From a checkpoint of a small self-supervised image encoder.
Model: 32-pixel images, widths [48, 96, 192].
Data: trained on simulated stained blood smears, 195000 training examples, 20.7 epochs.
Rows from block 9 of a small self-supervised image encoder, named by matrix and row number. Rows with one number within an expert belong to one neuron, the router's apart. Each number is 128 + 32 x the weight over its row's rms, rounded and kept within 0 to 255. All counts start at 0. Numbers have three digits each.
After each expert's rows are labels from the 100 images, of 14848, where the router gives the expert most weight on average: "top examples" is what is common among them. Only what is clearly more common there than usual is listed. The data: simulated stained blood smears.
# router: slot weights (model.blocks.9.mlp.router.weight, 16x192), inputs 0-191
# up: expert up (model.blocks.9.mlp.up, 8x384x192), inputs 0-191
# down: expert down (model.blocks.9.mlp.down, 8x192x384, transposed), outputs 0-191

# expert 3
router.6:184193142169120129077113139153091113140105172124133142086115116142104130111091157134130098106122111091116169103134104139156088159193112158088135117178134150170128115143091093154130137151102099133137065122133112164200132159131054116158099172156119109144055132179149171196203130146093059162105108185140110149069152093132149126091112145141133111088145151123098174101131167153104119107127113176089146126107139094110122137105142159153081134178075096112092116157106083099137105142141074132109157205104135125039156125108162150117097122177160161115085105177180123100050160174181089136
router.7:154231124151141087116120118123146099135082140107106105148171093138125084105111149119100130130135092087066142139069091097133156147172104138129139099127123084125154188133139087182089170124134113170083093114122142108186123122100119113150098158160071142119093159182106187154171099099105143149097120168121118187165102106163113102128223155120152128153133131180157166104110166151152147151097131140094147160124148113146144137069138205123084176181055069129109086133106106155118128155151112116088189145152104163054147147094119105197073179099140133120113085176143150057125138162137138140
up.5:174099141132112142111131097121134139154165126141167134173142163153134157137121116121129093111138103113138058104083169071115100181106091123100091140134171077105114132126083146127169094133087129136165132161167113252116119115152136130149177134092171164142124141088220105170150161119121124123152112159113117052126090185161105151134114116183120144092122161048090150203130085087132121128159122117156117177106097134074054145150110114192120089098194183130132122142169185103091148085119161148114123097124111108107090133113154139110153057109152122159142098065089125091100128103091141171
down.5:047122092100161085186109145175105154082103117125194029149109105181138133193141109125204157131143145167091105166144136129108104072114062164149157160149133109129121125155105118123120084108125161082128105114163123148130186158181111129130083168136139139111154100119125105152196118177122085085117139126081197139132071143091170122075099058168153102172128101051121169116106135152147110175124100089107150146125153099123138104162147116114202113096103123095182143109075103091160104203150108094127105119159143113134165185120104119109151126094130148158153100115108178119141109159149131096
top examples: no large cell

# expert 6
router.12:122150090068142168167085149157116108130148110111112156141088063130115078102079172133170049103137139123158168129161133159168116137126201151085151070114167112134216150085181090156127096060165071108125109208165137149136175138095119137158125054138135089119160114122127043121111169121141203130144133119127164095167104091142124146106133111093133138122114144099133150178148107144145124089068147147158096129132106158146103147121106106156093090145118129136111158128106121176127104085143158137154071102150166107085172148167169130189180127153123177140137155177084141079104129118168182173
router.13:128110113115174145118134194108158131090171169127170147162072111120107119075159166119145090125106091093152172108162130160122148090111193130123095114136126092145200240099127127136119147152188127113067112126143136143084126157167172110106119132196131106114068199082101103117129177145143212113088136131096170126169033073078199109115165137119142143146151118100172153139145119168125103140135143152179148150184145167109178098150093105154112134115086102131136166135188100118136151118131162156124079123115132162110121141099137145128186149126117132100161135166115144118082126174199075132
up.6:115089145160156128125064140069102177112126059127177095101123098138068124108094119117138159143156144116120090094106176124233098104142078171139109143133135101062132142130136190100114077137099123116118125120183096145157101072111087122162114063058113154130167102149110115111114070116075125122133170143061172069110119102147143154120126168136105111125084135102155195101134168121102182135130115100125172166106153123108123153154144102121178109081081113108137126140149077122144095123135175087203104169175139069135140091123144131124150096116166092157135117110065120143183167151099215129
down.6:169103117171110202175110158072107154102183126095138178154073127103127157129139153095104139145130130185153173110128150174163160135145099106122115048102109121103127155175115133136118116157121107078150108211097123134111136118146130158130099132146158133160172127060120075103151201118156123117106107078127130132143032126110092113134115208117140123140153172075176080150132097125121088157111127144155126121145095108091148135137168052120112126100150110142100100185197111102153114166131075153108129122151120071110163111159115112172048097124125093162167077124163144166146065196076135117
top examples: crowded

# expert 4
router.8:169113108068165082074178127134076118151136124161099118152168142097170115147120165115131173156149113119101154112112086056146072169110135165080199125162062108162179127136161122164112180046139163182106088144143111130148171166113169127074182143142107105078177158133148151122131096108162146128114079182095161159115138138128112144118111146073176098118086109151100128077106165108183167092112099133085160179141172178074159120110107152124068130128103105066090116074077117147148118183088147111135178106128157106134087171100119124188080139146116121134100105157144120113177116106118148144
router.9:151190132158148108081135161102126141172099126103070116118134119114110094074104192166095200119123132101065128136123108092143185137129105156107165040135066085216108155168122092140077143160148120150103110128177147144162154118080050134154157149181113144122139172138162139087117158161102107156119141164119106185104106130136133130139162130135146094134094123118116157084070134100151196176107163123053098177121153133107142134108119173157086156160086101126088110139153124169133096198095115157116131159170104135105139140106124140167084204146127088107125111184149169102094170184169107126
up.6:139154163129114139050076125160139136139174096136132114093149169199104129133076147150104117071164140099092138218157169147094156137166151106124190104097149140094156130154138119137211159145123075130115139146158110130125160093139077109164123100071110135120153127108114092082129141162072139114118194095102099093138171100172143116162099068176112100086135179103151145115094100156143127139145130151123139071107129172091096146140082120096144093080161157073081144111180165152165050142111210139106105139171170069101129094148137135125116067110148098142086166120105143094104177092146113162
down.6:157114084095094101079160096064163136128137090094108093076126067106130139122090171090139074109104101134106154112107137116185130127126157103161140117096110158190149166149093174179137089123110119130172147162122093080090104098095136100115152086091120143103153085132143142113235105113164056173102111141131220106177133155198127151112141191123089095152112128086109132115127094169158109136135158151069139066149088123115183157129125115173077112101124120160125182124134135128097083116079075112140124162167127105172157133127164179102119116112158127138088165069129119083154156110131203134
top examples: no large cell

# expert 2
router.4:098135095159142105118150125086124150115202168146143155105157140078127137104117148109163162151124093108120114099154095172179135072118167168105081101151116154212125144120128157116119123119096142157076092090160097163146164147144145112108135120126129086118030170083106145136054147151085170077101096126043112117131106081079156112093121139105157127153182152158142127067179081147129105169107104192146159079137131118131129112147089156095178086064062084088161133155126146074116131098084100151101115170117150129060064174146138147128122106130124116072184135181111092133143140146141095119
router.5:121135105158140137146084136104132120061164196128125125128159110105086134122144164098118116126146099140183142089174142202115144046163157191130061124126126118174167197100148125143118124131144136132071092124127122172130106103123165098114141127094137091096062192119092121112114173147067185096098120170103185103171105107051194091177112094117160133159148125100171138097113142173084083162131118180159152113154164130113129126099101138127106082075090100108159129121138144175133122146117123164097089158086117131013114138142089174128186129138148131105127140183109100123106131134196102133
up.6:179087114105146120200137127141164122107153116086137131156112106130153093165160132194165079127137134083169136070134093143114152136135134057112137149136141132123076130050134122084153087138137175168108158102123167130091177083121170108141156127124176046098139129159155090174105113147143153136062066147159108111112099195133091103147124172099114179098181110053132128171166105117074153147102127086136120143148114161131106136136170117120124129095175129172107140117117154109161105139141102136054086079093154111126089152183169050106113114120110132151136093167111031119098091078168145156
down.6:184153075178077110152117115105156147139088135060140144093124149136127096140104134119130189150117114041102130121140171106145138117121128086130166119155118191125134137114087083099164064179147105090164177156121110120079162145084120169169128112147130129135116170072113111147223160190087098122116132121128180117109145104175081134129134170110177157131134058086130100120156142163197130140140195095090097113104101114162151177108152098149121118090101134161086161103171133085103100151113125061078120157167159138086119085102122154183131155133127147104109128089140113188168154092168183183
top examples: no large cell; small spheres

# expert 1
router.2:116117123117128043118115127115127139131247111095149110104133144142145127101172199146092200115090120093122132094154084141108136073131108132125141110131131130168121135149107174123169075150101158149103115155196142114126151119115158102201148129105088126143106115136098138155063112136131100114059139125076118144112092152148188147130071157114173120157134137132146177136105082101141196156126131138117119120134141091069126207137142126156196137099084070086155098141153117050158142139114132175062157129115133077034149134117147129140132100196115173148193102170111115112145175105157132129
router.3:166140098111135080112107143183100129150175119154132155100172127138152110131199176104121140129111092057054099161103104118123148162162101160106132064148079110155127138162132059114188144125108142139072104145174181157159124118109138138134163146143097158157089163152139114155143095113112131145107119176064100131096124127199102145122120163092141110103112096155115186158136121098222224098098131098082083178130124141079149130061124141115108175147109097106080091126148093139155109166122125144062150060114123108085171086117113093088063122145145153131135119169128155072165125132126099184
up.5:189105128126118131177082176166117161139141102101171135108126049153223152157163088106161115131165149125145161157109184194070103128159152139092124126069091149083129112087166131129122134145084121094104174114113095125113189104106112164158029114134067112123094093149140130136130159063095137077070123137179106115172142160107152097151113105090143117112135174165085100134144103162170085128104189131106108076114119125139180099165107132080108129146170116177128097111125146138102105099136147126097142186108150144119160081162199121162146114150162174168076130120157079148103093157142170151
down.5:167079151163136092175091154062127070124175099104155149111106148051136132143080194109069114104136155141165200102137115227166109141138116114148105113125155121108167146145127151135169177142123092164157098103102115126162132088148169156132099138188173107116125145049187138116089149147162071155131089157152123091170060144123067093166101171084138137162080089081159149094145100133145185132133086185144129139103173119093146121140111091081098137158159134145093084120140094112118113061098084154117118129123083152109062121161144109148084105126144134141068114125153123115106133089093135153
top examples: round nucleus; small spheres

# expert 5
router.10:192132134173157161155150132182084093092077100121138076091129063096093077129125121123132133061079075070094131120110147130165084142126162102070161173156192159069141107136162127130151073118125100113153102145148122114197113138088140152127067149130157077090136191192162152144118132159116080113144134160164138103134178090143126161159174170175176115124139182094107073126116133175076129143073138143155124147128143098120138109145167123125191122134116157178139074112086126162114128123127099124113148086159136122135147092089148207192131118086141143116122115161099109187122155129099156201
router.11:142138127129139198111134116159110114171108117128112190095156073110098128138066165139131070041084141116124132148129141115109141119145113098092046142111188157044115082159184138145136098097117110155127116135147091209159150081126097138140105143095158153112109087123135135204173138120127081141168083147157117149134175085116119125145155140164125098081131156125125117163125086133075123094161125153145114135141112093098125161180144141181124127119107147176058110073141088142088118125154082096168134161077124071091141142137092131201080107104125237182117107135094134093091144113137135165
up.14:120132139171108107160192167170183133142126109100136123084143139122110128128166086140079121121232101133149071144170135115166133139102122108135155151129084092113136091062127111141118130159210136136125089116184062135105135105161123094147143144042070154131071137135140130078116103156113134129188113115117089151142166158164124128151066074120164136143115124113159143126093184197120136184153145087123129095068144158111166111051129134162100160109129129083162158169085145071168103111102154120166092104113136162144057121126162064132085155163167107159162096099137155115132148168127139191
down.14:133095152144141145136059110146157188094131123154163072139128120155125157150051110190128133180143146116108114175107089117150087153146058110121101180091153110109145066152150176083129105130184102159111174157124138123180141097084063120147157072089092082113104154156164178113104059181163110114107133137148188079159115097129119109036141147172150081167189092139122114126151061176090114109145154091124148140157113145132111078092111183124147138082180152161152124149209157119164183111140169126113181097132163157136114144099138149121120141168083126129099126110144113116143109122089131128
top examples: crescents

# expert 0
router.0:057138098105166096136103197160129131194118088137162199156147129095124139137147088058102176122145080175178130140117177044108115124108189180134165163022106165177101082163139124149164145122170103064118128132132093128101146100087129120080147150092131149172100114146094143092143122114195137145096106131086132076115201143120104107100101161112143155091142124142151150127154082124175124126117097157190121115167133121136187085064129097093111137119080087086131116154152170140152130121090086121138117110111151115157065164139125130145106120117127158153120173106084101158164079120119147180
router.1:109151112097176145175125145167133130208130098124105117120153109137137141148127072059133177154124122123146132124166163082150114073137206193113101178081151129137161107125157158141153099131148099098114139110144134142066161082102140135116157131101136089159138144144122137124089139148228165156098136165094117074087178102080095114107137114070160124155151169128161152109120077111147094137097119177170110128148157151118130119087122191072155106123071074085163155109131177158089113186062087115164152138117157163124051094134161130157150161157141165167178128157123062168154167140067144145
up.5:156134069152143151106212070126137168102177159140119117108122109108169131144122121152158140109095122114155112097145102181132145137068131126164112119155156160123087156143111187109087142167119164124087095206085182133169124111115131100141140206167127088146107108131104124126120135086091129146150126123160081168105057133116176088159149153091110145151049125111102189178076110083142141117139148128106132104160129126101121136161180160143109157139143170168109154099118102104059125098207071107114122155178053121058158150081101093156095089103071102126105166161133134077112137097136068169
down.5:171141099154121145118135077183086119148112144088152187106121075101113035098133162098064171136108192130065118102082145149122075119144117100122119190138156113135111151196181098122095099087168136098161162155139112109125135141175143152095106102138111097103121117121146093046138140152181157130128161117097066160178120129145091134165059149133162172094138157130165162097140131097079158092133139153062174179125128098117179151111130117122137166127136133093108106099109146131158095114205126122094090166165147127165090122097074073167116121110181123142113119138190119190121120086101095077
top examples: crowded; dark grains